{"model": "multi-label image tagger", "dataset": "reaction-diffusion patterns (Gray-Scott)", "horizontal_flip": true, "arch": "mlp_mixer", "norm": "layernorm", "norm_position": "pre", "layers": 12, "num_labels": 24, "residual_init": "none", "beta2": 0.95, "shampoo_beta": 0.95, "batch_size": 256, "adamw_weight_decay_other_params": 0.01}
Rows from block 2 of a small multi-label image tagger, named by matrix and row number. Rows with one number belong to one neuron. Each number is 128 + 32 x the weight over its row's rms, rounded and kept within 0 to 255. All counts start at 0. Numbers have three digits each.
After each neuron's rows are labels from the 100 images, of 14848, where the neuron reaches its highest value: "responds to" is what is common among them. Only what is clearly more common there than usual is listed. The data: reaction-diffusion patterns (Gray-Scott).
# fc1: MLP up (model.blocks.2.mlp.fc1.weight, 640x160), inputs 0-159
# fc2: MLP down (model.blocks.2.mlp.fc2.weight, 160x640, transposed), outputs 0-159

fc1.496:150128127126123156120152135093061153097133135144117146163176137149141151090138121120185138145118154145150117129154201158130127162116201200159168109165106127128130103115118138126176082118194158149102133169154089119054136135193185126072086100188120205097174087138129178161204126133148141131130145163114130138145109160157127192150140161127139133104170123134147123152153137141130139156158077196119123143167097117111168101143114143133142112222205150154132163086137176138155138086113200
fc2.496:106097131125148163074187153158134065162091173136114180055116080143110154104188192132053122139167113166150140098069084121145110100085137133135109149142098126060141125196168103115136084159142143115110163142114115147151126141110149113123141087091184119116165131143087128100055108102141151110130091138122103112095145132083149069083093149153137070080123145151161118179115111135136080100075130129138083100110152077138137196127210132146110127149117145102135050179173155112129119120130081
responds to: cool

fc1.76:151121129063090088188097158125134157107157095135153131110136104117151181129134154097128108082126132165125111176157156188149147144121142127157143194084139148196111105160152132170154147091111113165115195169132141130092153060214126102112083135091171116126190120088118194162105087101171134083162121168089077117097110117169111140172110148146042168127164133162099124081124104139155100199082133132172142127184159136153144124107071131131154079130138129162116112135158147169119142170070134
fc2.76:069112131122149166134143087119134126163079132095154173139071188140150122172153097090115169148143172144105090047104148096151121148127170113114170108144093134118173102117184064111088170158194139123157102142114074088114139155134134091121158125150097143117099106162118114114097192140097115151118186102192111115139121142163163057106154118085176176097085152114155102102092171118132121130135130136089129078088120124118210115144161135069101125126122095102148152098100058133188149099216125
responds to: embossed

fc1.220:129153078065092123094119059133127096091102136093141139152137100105104089140141059137112129150155137200133138065071158132122161129118116114093143136070091178122143129134152140132167145140155105158165198143096123150146122162150177166088166137185108124096177133088109173137126099136156097112110111130123095137149121175141165147169112136117118119121132151124095121163110206107081101075157156168152068125125092128173205081146133137088077125158097145209191157131200054134136121140135168
fc2.220:112136121150147128165129134066110086166139123170129118168122103120186140155053153095162112143143109144089202167208088096122138222099187150176115104141115119103164076143097168108133113134057105168087082137136094148091134119131121136041124153150108145133079122159142138105131109142117119216113121158138134162092124113116115147085085144167158149147119151125113126150128167147065182179147110101150162162191168138104078107124159110140175118168164133148074149094120178132136123169153164
responds to: vivid; dark

fc1.338:139099083118130091103080102119090138102137118124142203068128133131120117128104114146094123084097109124194127086148101127099094098164116112111126050145105125119121143107110092171148059117099120120112145119109075121164131150165144044078202155123111128079109189126101173145165087074132125119143116143137124093081064133143164141097209090117109147111194098154131153130117116101145073132183146097141175155137134103106100082142065093082131163161183129100155203099164133170158130115168142
fc2.338:085160133085082164132189094147153139146096105163127074167148099136118141092117142124134137101157099095102137064103132083137136192094173077113072087148106107088120084163160122111199138168166136090128141121147136117047130081073110117143072118145143143116152156122059127170125133130176095115118125079135099136097108123056087138091095082150129107140045135088134149138086099194148115184074095149136129107168110102135157122192202128128121135114131147149150089139140141129061181119112121
responds to: pastel

fc1.527:140103100101129180170151144087157119130169115166101166117075110124091120115089153154105108115120087173193127125151174116122115178107135110147088130159127145092106096140115135137107153093161109098187111098147118153148079108093064120145142096130111137141079126101137193125198120113175096156148201136030176128208135084124150104134115086102145105142131141160112143208120149133187110200068162120150169158145135177173119173115176147086145144155085097176101089171154134142125134109137165
fc2.527:133073155129150137141158078161124091079103161147154044151101211134141115113208077110124212122138169179126111116054128129136110103135096100105124119111126080164151114119180120144123154162136166110125118088178086071103113074093113143116122128094118151127186192098083120116120139171109130118105132173193084093064177178126106120101145133142142168120112154127162128151113110150079171119201091203141126119112096076134123061113132139142125133114122099101166106115106105092152110157138098
responds to: stretched

fc1.87:161103117130083162121107080111105170102152154147064197092166152121123097110118097107135109158120162137171160154109152078097158099140085123099096111113100132123139134143078146149049110135117103085155160145136136116115146129105118173228181095101204124107121136171105149134124128103135153117086067160145118167108135137140122140125099119132117145152144179118146133101155141127095118149146121159091092198125204105090133087151128145150150128113064244099138182056122171149154131076071088
fc2.87:051164111142127148103119139173110125103080124110165135204119166135130108156102157130137147095105114106085090163125100114147097137127141106108166186188113132109140100151108102148146111090181162130123099108147087202141140117134107105128131129158113068105122070151139183102116131131141110113177129144143165168159159119087148111201196110067084116144055094111129129096091097060165089140111115129182155155166079117121117152171141167139113150151201086099127057146107146197122111141204155
responds to: cool

fc1.320:118107126109132148115137120159170118071137124122101163125136147130131144099149148208193132153111179106134096137101097139107128168170119115172163154136136116194085122131121107094081088153110168139133142152119143107085163129150126164125041119105106092142176080117172091160093219122082108131094186212128096112179118175136164143184153132121124115099171175150158115132063123143152173207158178148124117134104097086171131147094152113143127075116192139184147115094155091164151137160085139
fc2.320:153082086135117112108076168098110162145130115166128153186124111061111071108120113133030132172130093115106124108127145102143119152063156137078116111135088157102145163130120133194192106157171151104068090106146111135182161140109148074094157148159131159153128140143101131128163117132174122098183058047124168125136146142096104102082106145138121130171198153102119152116165135078161096054092111122138102130151109179114118146062151121138124151165068084069143154147122124119136069092135127
responds to: stretched; warm

fc1.206:102124123189092139163113095090141092141155112169080078117093106131097084097106157094081127114160066131187120143090097116165162123113150116152184079103139135087064201112072130187169113084135073153120133152183083163134168115099127193075112126117120140089114170149090118140168132061140126131109122194111167128070113123097134116161138144137130157118157128149135164117127139109118125177095117110095077151134146212160178091145150123086139125149099108087155159148110106194061124179124115
fc2.206:144113118124150138083128145130139111176106118152099161124152125119125140197112061133138157134137115047126141167168087136151135155124148107144137156195123119114091118083155127063100147159151173133122046144082137067124094114163116173143095157124157155126127142126114218139086113176167132056165154047124133082159142137104150183168129142156145094146106085127120085226104141083104139104128127125150118156083172083175102144175173088152081107159152110110076120061124119137157107124118148
responds to: stretched

fc1.617:151102092147130065136088086139091140177096071116149139148085127174138095182148165132063104110141116155113165160122152100152121128144166149190117115126104098131120100067082078080138167152134151194123185076118125124107168177160162139171103155119151091098212128103089157210176134194138145157110150133109093117107127182190160135149140126120113149159162183153125158121114088113138150196145115163188151121081132166156116123116180130126074139104143111108076062140139105096116141126129150
fc2.617:133117118168113141115088204070118183111184167129114071105201083094151186067128131153185185128091176145125109127136137169074081184086138118153151142130157148148120168114116123183141065094137118110113144120032150133187058115131130163108108142137198140196137166175093079074127084132110136163144123120157141142207090107115130136106152125126115123133113107166144148111133139106118111171132162124097109145155117089143133174196107142133142071142133186098121115108107151129120134149109123
responds to: cool; vivid

fc1.635:130100138176140124085138121163142123095118136137111142125091080126172145132150156135123118090184158133194117084133119112140144178171149136139081158139104137143149162129089117094130088107133054117068134093080110156104141134133119164150179124126140148097189091040119120149165122188126147057105163132112103128134120141161132139144099074099135204075156134126080172180098114156175030149086132123059117112113159139056171076158102109125169107089164143080098150095151129156109133070101136
fc2.635:117124157090117145138114153164131111135116164134130124152147184136130184153110130184082121168159063097060164172129123119096106080101112171110143138159121136096087120214196118132149163070131118193146125147129117095142120090145099145138142094200177103099097121153102079147142125090120136170147095102119076165112171154150071104157148176206129101106089105125154026116093143171082187140091105149183096129127112165140132162087128158156100115094122119085111092132097132116118152164155083
responds to: cool

fc1.297:174116113083123181127105142105143180110159095115115085147077151183138125083142167142107136115126116165127140110101194136141093131163100146132153081097107173141122119107110189084079130136115085125132147074115083129188101118171172071107138127107121110163141149146102188106144126153162153203093061080113132096148166106200151081146134162154066139157175185096157139109125137149142101104107113190180109138141094100143134093169143108175106101210164169175162177149100134088153164136117106
fc2.297:115168139148101138186132104183125092109158136181132159082149094124167161184132097142162075147123131145176101065143084101111134097083131167103178178163129098131075131197146070082219108093141158180141151163153181106110172192059115126137096113101088143090132097100151086113139120102092091104148133206141144140124081136081125119138128115093116108122071122135156095177140142127167181185145101047121095149147186116126131112123131131098117166080132106133109101150152149126105121125102127
responds to: vivid

fc1.484:168099117084124135109135137133147145081100090132190117139168139113122189163111125116137132146115059104089111158147112093140112131062122193148104118140147142138164114155175112201100141086112132150125123229115084165161121155121100198147190104159108146163135150102113077165127139109127117190153109211200124101114134179179135149109172182127166122134163096113134183125169130134123102146142106189156117117141098161141109169130130169133110181102098151115069098180186112071120116098137169
fc2.484:077163111156141159140116143133091189153165192117142165116109178116094062180143126155126131093140156117137131118080112132083148127148148056113130134140097106144091129137110130097094125141116132136107114042168145142132122141123124146101069133121188139084135087187131137111123139151127132117094199060073102078132142141113090143107079096148077119172139114101129170096094130150121151128082166120157154124167186138134139113098141152133103064118213105080212100128097146166153070212079122
responds to: pastel

fc1.228:125126149101117182128145132168152095112149128167130164117149120161100169155114172114102174205099121191152138100148123126142190102143147159151106160147139121172117106188178115143141104174131126185110113135171105169089128096141181186145099132107202212128157123121192092143178147155075158159148172112136073116158097171130133166130146148044152121127103167144145111179162132135137156153152146165102106111130118148140175091072180214113137139112145126148153098137085117166091195171106138
fc2.228:153143134101157163028169096146153120092151149109115140109174101165130167118139089100165087156104145114171130123091143155110115180130126118066108121112147151125090148109173101056126098132144123138105110140132141141193167131165173123110111063103136117159119071125097075112172098113156055149096105079095114179069146060087157109081109089106099088144136137147165108149155141130186138170163123073152132151089165180124126105087151180177115127146141144114155180065067115128130165069125109
responds to: stretched; vivid

fc1.369:144156129175169103131136093167183142113072076142167169105188114166165144139125113125161127093159092149176147083110165111118196162173154100143109136079099186136159126145115128105089229158110062092172120168123130174167168122118087090144205143139123128165123137124123104144161135106109150106176154097101115107143071142118117150172109112152123140104121168110078068105114158191133090152105099085106121178134149172116136151204104109164092112117113120124102141069158167098094130130062145
fc2.369:112143162111144175139134129171157106140188069146132151135071132166119139138140098166149159092078109121159064166145119195174102114114147209099160133150072119117138191111187112158096042080188138145113112131142121130105120138178076158150113145131094115129167105124085174154140147110116108177137111146134155158078134146144111118134130126100131108182083116169145125178091124149150195136163110128160127077039144120092166110103172131143169169170140147064155093182147094134168117100170141
responds to: cool

fc1.404:138115166108100119062126091115150069124095108156134123132183099105104114141114153125118158102165066110129118068146147129089131083102123152126091134119051138039127123119133158109103153112162167163072075189149137132124155139140095123070115174082146079129100110142047114070161174152131154161168143159025166142137121075107102135129161090156168088166090134136149145122126165154148124125128099110147071107065086098146134108170185112136124143116195141078124158087124134152075122109119110
fc2.404:132133163129095179120138163091155074116134185111109127082074133161039103155115129182163123146087135159137175194138107136142117066139162166115143127107087137126122136194057110102145113150137080158124136089121106175108121174152158100172182089160128149121056137107170091107058120095141141153099109176139105122129156129138132138130151132122100076111173115112072075128135204138137162105165096115054121094160127070107144103110105077085101149170127164125119103091170125140144106171067124
responds to: embossed; feed 0.058 kill 0.065; feed 0.039 kill 0.058

fc1.132:182128081132119100063068143146131051115130184137169164161159174049139115119069180154106122121104120119158136110148112174196082131128126148077182103077084130127051102109143135171117106102089171127166111143090110125142075146122090095143118091146114098150089094135073138145110142134137128165083174106128137131126134129155125105065142149107062124145129122103162134104121111105122148158119068208172215152125108114168135141141118116147142187157138132159135169193129115074157119106105160
fc2.132:092156163127143123171098117126122150028094135115144112133161097172127080102143134077153080141095119103130114124108154065083160138114152107160077124176157104175126119156171125142137141105131112095129161097139144125151139107092138142095087125097110128101196127168151097099110099135137151171115077102169148075110056154116162171183089125179116117105107130132074119178127106146169134104128137025050091088145148157126156063135117133107135075131100094073093115118187080197103130150090130
responds to: stretched; dark

fc1.124:147180175079148108109127150071170141206129133113139091129172141075157128135140130091106121079126156137065121091136142157149124086125102167131150181124116176118092135168163134181129151114149126133088176155130142070123142107155166140117098161163144078140127141136103141133127130165183158152099128129113205166120136183154158121139100077220084137109103107104090151115147107133170172104169159116171147125176183116135168123182107123170069189107127152122123125138142158018136129112090188
fc2.124:165128143129093133157069163124122168107178104109152158132136221190117131119137069173136164149112129138155069131109133120110140094157090099130200029117102148135102122088138167098139151177107180100117078125125161169124179155124122149094123133142082139191158102130097118117117067120169157122131077118129082099129114105121100132118173073108175178185156091147157166109121147143158079113152126149069099132070097117122072116156101108087148108073107143088142159072148153109186109149143095
responds to: stretched

fc1.127:113065198172148144104111178172125088151120110189150165124124128123159095147067142107176071145110092111212089085168158164104118123137154149105159096127107161098115116111134112091112086093094126156219114106091162133119134146157166096122127096118154161138109126150151148102160078128086108179164157151078101087183132129092108176041099102115144081152120131117114194115163134158108153168165112137193139179128106117130123109181143145147108117163117167097072105117107133157090151131184175
fc2.127:171120055146130183153157125101168187148091150155074149129143143174111145112118110124204140107156210128138138128135116120102158162119109090102169095180171085125112104097119138145066138134171096085092122159157079147089095144071170050105152149124176153133136047126073121177164160088110123095112092069184067152125113143157185134135138081137155095147168177097123099134098150112117066134148138139121154141119129104111135064134130131125136162143112070104122157103141141094153084186133126
responds to: stretched; grey